From a checkpoint of a small multi-label image tagger.
Model: 7.35M parameters, 40-pixel images, arch resnext, norm batchnorm, activation relu, depths [2, 5, 5], widths [256, 448, 784].
Data: trained on histories of elementary cellular automata, time running down, 73750 training examples, 11.3 epochs.
Rows from block 6 of a small multi-label image tagger, named by matrix and row number. Rows with one number belong to one channel. Each number is 500 + 25 x the weight over its row's rms, rounded and kept within 0 to 999. All counts start at 0. Numbers have three digits each. After the name is the row's rms in percent of the matrix's.
Before each channel's rows are labels from the 100 images, of 14976, where the channel reaches its highest value: "strongest on" is what is common among them. Only what is clearly more common there than usual is listed. The data: histories of elementary cellular automata, time running down.
# convs1: grouped (4 groups) 3x3 conv (model.blocks.6.convs.1.weight, 224x56x3x3, each kernel summed), inputs within the group 0-55
# convs2: expand pointwise conv (model.blocks.6.convs.2.weight, 448x224x1x1, transposed), outputs 0-63

strongest on: 001 turns on
convs1.102 124:470510514513490483496527482514503493482500514486444487516470493474481494449505541477490489461509492452486508531474456472452508517502439489499520468493465510485488461473
convs2.102 102:507519507497450481509535488482483498469487490475522482524515529482507495517502506521544501520469485480467505513475488536496462492469525501501469481503485476498503485481466491455469502509515513

strongest on: 000 turns on; 011 turns on; 111 turns on; large cells
convs1.85 082:538489471495500484511493436505478477464526535473472468496477522452540490478488471470474502447490507486504499475456520489464513475481496482481520474517517471475508480492
convs2.85 096:517487475525495474517530530517514497466535500517514502480481476464536558469500463497523514520492511507528517490505495511510549494506520498487478542513486478449499550511484487520484509533556485

strongest on: 010 turns on; large cells
convs1.43 064:556512497513526513499509506475480457517519503480493509543482491536488470537535497506473494499518518467533468487523446557483463506496489496500460535502451511504524507498
convs2.43 133:507461499451485488480494517492512512511484489508491466506490508462503473476474511529495487526540518511579486492497444494541487529476499505524471439507485481452495488494506543480471495492503485

strongest on: 000 turns on; large cells
convs1.61 073:487487464489523493465541472504457467459500501521469471489534458482439472507513473494485496481501479513499553487482491482496503550516504479507505501480484456506508458479
convs2.61 111:485546536473506522541484495522509498501496484523507498473486477467542530519530477513536504488486500495514506534502520497523486490517476506522504494524490534520466493509512517470533527485473497

strongest on: 011 turns on; 111 turns on; 110 turns on; 100 turns on
convs1.59 071:505510527456494509501460477505483473497453530531481526460489453507477499516475479511485468507509500494467484505493488489481485448467552463491467465523492513485460534511
convs2.59 090:493544479504527532504460487450526486470500517499489498462511491500528502469500469502490491474489475501503482490508508498499472489524513489466479531516504489559465459615530475503500469500492504

strongest on: 011 turns on; 111 turns on; rule: rule 152
convs1.192 060:503508456495503483465467480480532471487515498496464477460514496529509509503477496507485535465520482474487481489475484521523427486526506513435467495493455520511480488474
convs2.192 107:430533485514492526519529514495500491487480498507478527467458502523471473508576510523525554515501501478471519456505485480492456544485471442528460514496505518520509454493490482528500504497465528

strongest on: 010 turns on; large cells
convs1.3 073:501499485473517501508493500525533510487535447500482498466462528490462455515510458472462526498508498480512492505531443477490471504477503472499512508479474465466478449473
convs2.3 114:519517514495511511500557548493484461486488485496500540506496485487529478473513498481486547521506527516516503492520505507466462534539489485556482504462486510479471488523521453512490494528446524

strongest on: 000 turns on; 100 turns on; large cells
convs1.208 070:513451520489502503442465497486483459539513498457477515488506516503494493526442483457516470472496533494531504491472518514482471484489540524498460484496483468470476510489
convs2.208 105:468479484508492546462492491499479535518470498499487525455515493475506491452479510472553513519499456496478495506516476498492470538522523471491503516459507482530465498507501507535502524444506511

strongest on: 011 turns on; 000 turns on
convs1.201 079:505473558478465499504468505473493451454515493528502524490489484494513519488487481484483505476466540462510497524445541494548510503476466513517503502502480493460476468517
convs2.201 101:505499487533466501528478487522456457509540512475523458542451490523458496526496496519493482497463525499476505522515469469499492509491517509486511466480492507469538532499464536437484530486502519

strongest on: large cells; 010 turns on
convs1.100 087:480450522521513513481491555486545492486495484476508500515500461472475555506467491520513519500509517515490472463515485514499460465503485461498512503495485451461449523508
convs2.100 104:523494520480493514493519483482518484475508489518478503483535529495487512527489490523545509497455498485483484490504515496548517477459516525483480526538524483556495478490502502512491471497496513

strongest on: 000 turns on; large cells
convs1.94 115:478476511493508468510523437512486483487546490523497477506506468469489473487522522494481501499526488477516505520451452496502490443499522490486484495481472455450552494505
convs2.94 092:472474524477477469491526504496496535503504495482480487505546525530481466524485519475477463495502510522462505541486495480525496491473517442470516486499504453528491489513473488500516481553516506

strongest on: 010 turns on; large cells; 111 turns on
convs1.157 092:456486523482503526471495507478508509499512531512512498524494507480499498501523535490481465503492422516504462481520479445475452483469474526527470453498463502479487521504
convs2.157 104:485491562495493463514459476523476464464452487492508490479494476510500521473450470497523461487462501479477488456501477536505506557526507529471491453500486506470505480461500525547514473517546522

strongest on: 000 turns on; large cells; 101 turns on
convs1.67 092:508469493513508449519509449520486522484498500496490465491510490468495473485520524493493509471535486484521524517453512504489500433501507502489496531491473435443534511477
convs2.67 098:489514538507517497516501520515483452497487513474512533538518505513519520504492536489477475459494480551483498525466531450473504505498480524550515492480494518533493515451528460491456487517491502

strongest on: 010 turns on; large cells
convs1.77 094:495510483498499517492537491476485474522479502495483490506447505490479523498483527472471468495484511451498506521501470462450521542490476484476511462525470499524566548486
convs2.77 102:509520460470471507455541551517487510507512483488516491496457522446517513472496519510491492487483479485490503471484496517502468479527525488478514512502534520487489509470494470456508513491550434

strongest on: 010 turns on; large cells
convs1.74 089:518475486522522471515470489515477499506490507494435439498465535512449496469477497525473505502467504495467498491484517500460505553470528500486469510485493492489549488481
convs2.74 102:500509479469471557493509536516511510502528501528494542483486443468491501497480546518542535498502516513537501502462519511446471524488521480571502547507522478498520496473517480515458494523499486

strongest on: large cells; 010 turns on
convs1.178 069:500452498439509476529451472471473485473495468501492525496502497461486507522476484465473470520513521525529505517497470509447546491463469498504490494507496488478539506475
convs2.178 096:526487528439500569517519483553479491467493535467512486457482480476544500529494468518565526514461484479504517497484518517520515512468506472508430505555516468494497531487542475515559452480486472

strongest on: 001 turns on; large cells; dense start
convs1.20 080:472461501491475491505474491523489494541461464492450490513504501504498496498496499489476532472494467515474490428478497442531496501510504498489471432515522524482487471507
convs2.20 111:544468466472493517495538492509544481506507512511507539514514523447504519498504521511558523483482509484509497526450542475513467465519467536511475532510505520487496469511503497493485507511499495

strongest on: 111 turns on; 000 turns on; large cells
convs1.106 068:485469497455448479457492466516490461503520500533492479480491497514436500543504496510491503509506482459469496476490489502513521458490553460502480486472495487454484496501
convs2.106 104:521535562520498468518508590537515461530519495488479505502525532520469510475507480492491503494554473471497497496501489483489496481529471507473533485505474484480497506499503537502538503528454509

strongest on: large cells; 001 turns on; 100 turns on
convs1.12 096:498494513492480484547477533534497464555500496500518491521511460492478469487524521538499493478482507459536526448474522495498447531499477474451502472489523494509476500510
convs2.12 132:527469478484521510483513496479505518480453506522513476509514489506545485483482450454532517490478499498477467436508521499527527490505502499514511527535494468487498475469540523509494520486546498

strongest on: 110 turns on; 100 turns on; 011 turns on
convs1.209 078:516505512493519525475496441554545484501460455535480475519505531488477482533491497479482490490480544486499486496496493493520560482513501519552514508541502476526500520496
convs2.209 134:528538502466494491481538511484498501463499544511503484529486485492528521493492498455508517559450553475518492468506550489503499577523513520497518572518509521473488524499511454524515537484510476

strongest on: 111 turns on
convs1.159 096:528504472476490499488509525495470502496464488527525479500508464499534446531526473536498474444498520509487460522469478468486502457488474524530499504446499494487529508466
convs2.159 100:502490480520503477476512479533499514489480548504470521517507508510541569456538524512477497521520526527519481460537502509490536539532467521503520500488505528482523493498531501507487541513536536

strongest on: 011 turns on; 000 turns on
convs1.212 063:493427539472467504503483519492484487490480446469483484503487487504470518500509465476458497494506535497514497455458517519516530498493484495472452529485492499457524485473
convs2.212 116:531512503505500509473494535454548488478505491531527496479492497537485494479515508526514529514478561460508454483521470500541491498488481489546488527532535504532512524466508464495505485516477498

strongest on: 111 turns on; 011 turns on; large cells
convs1.128 073:495513518525521464495500446512474453531511498502433492468492534513431520478499507541499454487483516502467488514516494485500536519464503533476496511492516492508491524488
convs2.128 093:503481472469513483503503494511477494576487472485534544526482515490480478498484455500493502521490490486492538495489501512491452535489523537452472498479505503499491487452560481530516540487514498

strongest on: 010 turns on; large cells
convs1.123 061:529512501490565482454531501509471531490483513489530519512455471509502521502516500471430461474501481512493493525498441483473505494495522496492502519493499481500456464521
convs2.123 110:484528549502509519492520525545470472541481529517464518462477470511500503509491490489523518510511489504509515497511485501492507531516507444524480472495482500457489526512514500502519506493487544

strongest on: 111 turns on; 011 turns on; large cells
convs1.114 061:508503489469486483461496508536519509562510527548454499515501500529535552482517496543524505460470466516483469479511507485514524522475510525470463489492480500476517515486
convs2.114 093:491546453521521456489504518463501485504513498548475491511438470484485509518546484499478482480479510478519519528473488492508561517505479478482514492456485486539441545478483504478494479489501471

strongest on: 010 turns on; large cells
convs1.88 124:463523492494479544485488504480464463494452491480509525518470479490514498487482499503494515446516493524504498517517507473492466540510493518502467507482449575549490480508
convs2.88 124:517541528474472476512507505471500495472500462517453496480553496526458495465529483506459486512491513450508468474539498490497440482481461472468480493493510517515417481459483460479511471509502500

strongest on: 111 turns on; large cells; 000 turns on; 011 turns on
convs1.86 062:486479494474498474506481494492523498504549480512508462520505525492530523510516486484517510524512504506477490481507503506484498467507432476532471488522512418444487542528
convs2.86 110:497477502512509472507513497547521511534515515503491513525526553513537514452463479482523497464473523491510571491508518488484465464504510510507475518509475457482479477525510513510519480527514453

strongest on: 100 turns on; 000 turns on; rule: rule 17
convs1.175 063:497473558461497482494499501464524450501501503498460525474487477503521514483477519497508454446469525483481491515469531529506461461481489511490474508523470474477487473472
convs2.175 099:444515494496517509507464512519477484468510501503477518519449441491480501496497498515543504497502520542473509548498557497461482490549507509506505517480492499487469491521538473516521479479501511

strongest on: 010 turns on; large cells
convs1.154 119:492494497492511508454493473537528473502533515486472500498500540469521549511555525523529502552498479508506489492509479486514497524496456554489497479540504499501497557524
convs2.154 100:469504431470496484476487516487463508497501468455489519506472471484463443496471471485482443480534498502523496454466523509443478475514445473492489481477438496516475440481470508503479494454510487

strongest on: 011 turns on
convs1.170 058:497516420516506480492482486472529512499505492490548470467514492506509508471522502518509483467508524512467505516516445480493451481506478525453469459499471491495528520522
convs2.170 103:469535538499489520477523521512493487501482493515476494524483504521503505505526486555557550494497481491481454490546498517518492488523501492561534472452544528535494482429494516507498505454511549

strongest on: large cells; 010 turns on
convs1.139 106:552495485474538503449493494483487515557494487523525488488452505521519510522465487510492503494548525514491525504503477480477541513498500460508474507540473497447479464499
convs2.139 095:471522511488482459486484459601488473481512526526506510485559467492496537518507509482490505530493526458493482472532498488483525519479500485498471554490519506492470490477502491510520531501516514

strongest on: 010 turns on; 111 turns on; large cells
convs1.125 092:504503525492491512529475497477516477537455481505468468511468479471458493494462500442467469459499489487463506492495527454484454497503511514501487531462503502462500488466
convs2.125 112:517517510493503497493518527518532516500493499493540461478524482487449495504491466495513467513527473445493471498478475524467481475513516478496477486483502496490476458495502509485538476463496486

strongest on: 011 turns on; large cells
convs1.185 075:489485533448529490452486446454489528473494505444474502514485489499546492463508491500492519497495530497514534500507554485496508479496495490484474496538490505485492457461
convs2.185 097:520476524500547506503471512530476527474495513528468494500457472491530553519509484481506481518509524444496501460494477484513481565500461529491492523550499549485488530507542510492485511484480493

strongest on: 101 turns on; 111 turns on; large cells
convs1.108 069:484480523471507511514507473481497453499547478483545516509506507466492492514511546463483509452506473484476473481507466513515487467498500492476456510498510490477582502479
convs2.108 104:499523489538457489516514434524505535543543515525504472487487471492510495462520474482479490516468505533497517522503489485530474543524491466503483466496492553470508489532496495488528543477497504

strongest on: 011 turns on; large cells
convs1.177 059:510519464472501472505508508497535486514503532492507448495480484527562501477502468491478521493497500496457530496497490500517437491508470506451494506508452530466457483468
convs2.177 102:497523508505490564497506483529533483461510466510512525466529464521501504556528478491508561509453509469470453544482508486509511498514466505507526519514474529521492524480540485476500477495482510

strongest on: 110 turns on
convs1.172 062:498462468457488478505486520473498507506527460520483469429501507511470481447443496483480511478530500527468489493550471491520482483480494514523496473513490503515466508505
convs2.172 115:529531509531482498480503502478501532482513504494534441510489480537503492482518484475473478494533542530497514488493510516512497477528457444512506488456476483411489536511480516488506470526465492

strongest on: large cells; 010 turns on
convs1.167 094:508473468494487501451470504466478482505502496493485461450513527487509458511497496488537476481487514511495473499500462445467540484480454495498465515518506509447469471510
convs2.167 091:556553506491464490553505512518522497521490511514510535513505497511478502499507507497473519508468492511500497494509515463512497509504495467470497521534517526516522505476504475480583503491484467

strongest on: 011 turns on; large cells
convs1.213 073:525470466490520521474455508508520458499447503536491479514511477429482527517520481502488489519513531483481475476545493531504547513492477489506536507474482482510510473483
convs2.213 111:470517484528467532479493492472497494479497515443550511518491478541525496517513485497483498514446542482469511475476546483466529502522475527497475498461466509488480524466478498486480515495467532

strongest on: 111 turns on; large cells; 011 turns on
convs1.147 058:487500477513508482501479473493505462461485470491475494501514480505437500498505489477537481488493485488473466465534431507481539504489448461522506507497462508505541521525
convs2.147 118:506504499538485477471489494500504506537458476484517477544496479481489516483519469485479479515460504507508490497514493464515477516571538526521537498489518507481481501523496498526469471474497480

strongest on: 000 turns on; 111 turns on; large cells; 011 turns on
convs1.66 068:501474506488520471485526433523502502515478519482523471523505514476502468526504541509496536466535515477514498501461478514518467483487453517516441512476472498482471534478
convs2.66 093:486498540471518498515504523469495531479513462536509488531540480518460488502479485479513500471505487480473509521494496479536486453499510511470523514527542486497543497493495515482494490535483478

strongest on: 111 turns on; 011 turns on; large cells
convs1.131 071:434480517461497517466513539517446505517523459500499496510527469519526519506510527490459519467511486531480479492500489466492539478509491503488483441503493534482525482513
convs2.131 104:487535479531488474504472495546532493483467518488524508506541483475516513496521465483534514499447465480516506501498483482508510505499529475530470486501523504482507529513494498553472540470500530

strongest on: 011 turns on
convs1.210 074:544425526497496511492505505475514463447482464503493510502479520470466499503500516488481473490457567516495467479475515512487475517503484489516477482484464473484515477482
convs2.210 106:453504517506531529470543519500513482496496468496504542494480496453508460489539525519567542500494507491475462514548502504493471508488504500528478539496538516516496449488500522543496531478498497

strongest on: 000 turns on; large cells; 011 turns on
convs1.70 087:483490547464474487511468467498475510475503537536487514510478482528480509504481494506477503446493506463479498504495491495475523488487574485455457498486468501478450492498
convs2.70 104:501506529474550499472510484504502429568504545513519498515473474497529487511519535496522510513494494510544533544516523547534477512513500479497491498498544503493472506484509524484506514536435497

strongest on: 111 turns on; 011 turns on; 101 turns on; large cells
convs1.84 074:521466471463505476554466491517492507509549503522482506531493500495508511545501492493507498476515529530538508509507529492498525510513452482496432490508512449468490542516
convs2.84 101:469507520528439491485524492421475526480476548489492516495498536500522485502501468481485467469473542481518547479546484477507490522476496492521537499503517486497538513490503513475454487537504489

strongest on: 101 turns on; large cells
convs1.30 121:478460479470477498505495495490492489500524472462541517449509485496459494451527474516491486475518527485510469494437535492474469471471509524490493513517501497529463485540
convs2.30 106:493483507493545488487503509519485517476505513498497497509490541509503525511486478507557497519482501494502544486501489531548514535535478535464489506484528496481486524526486506509503524535503493

strongest on: 111 turns on; 110 turns on; 011 turns on; 101 turns on
convs1.71 056:527490497477462517452453490523509500495481492510477540464506466478483502533472474549492497522524458514475475483494534481496478463466520467492482492492514524493467550497
convs2.71 083:465511535547515489476493510513496504502469485468472527514520542492522488463494479476499474474503460517461448516495538508501466504514505480531510510518501510513498478540479503442486539504500519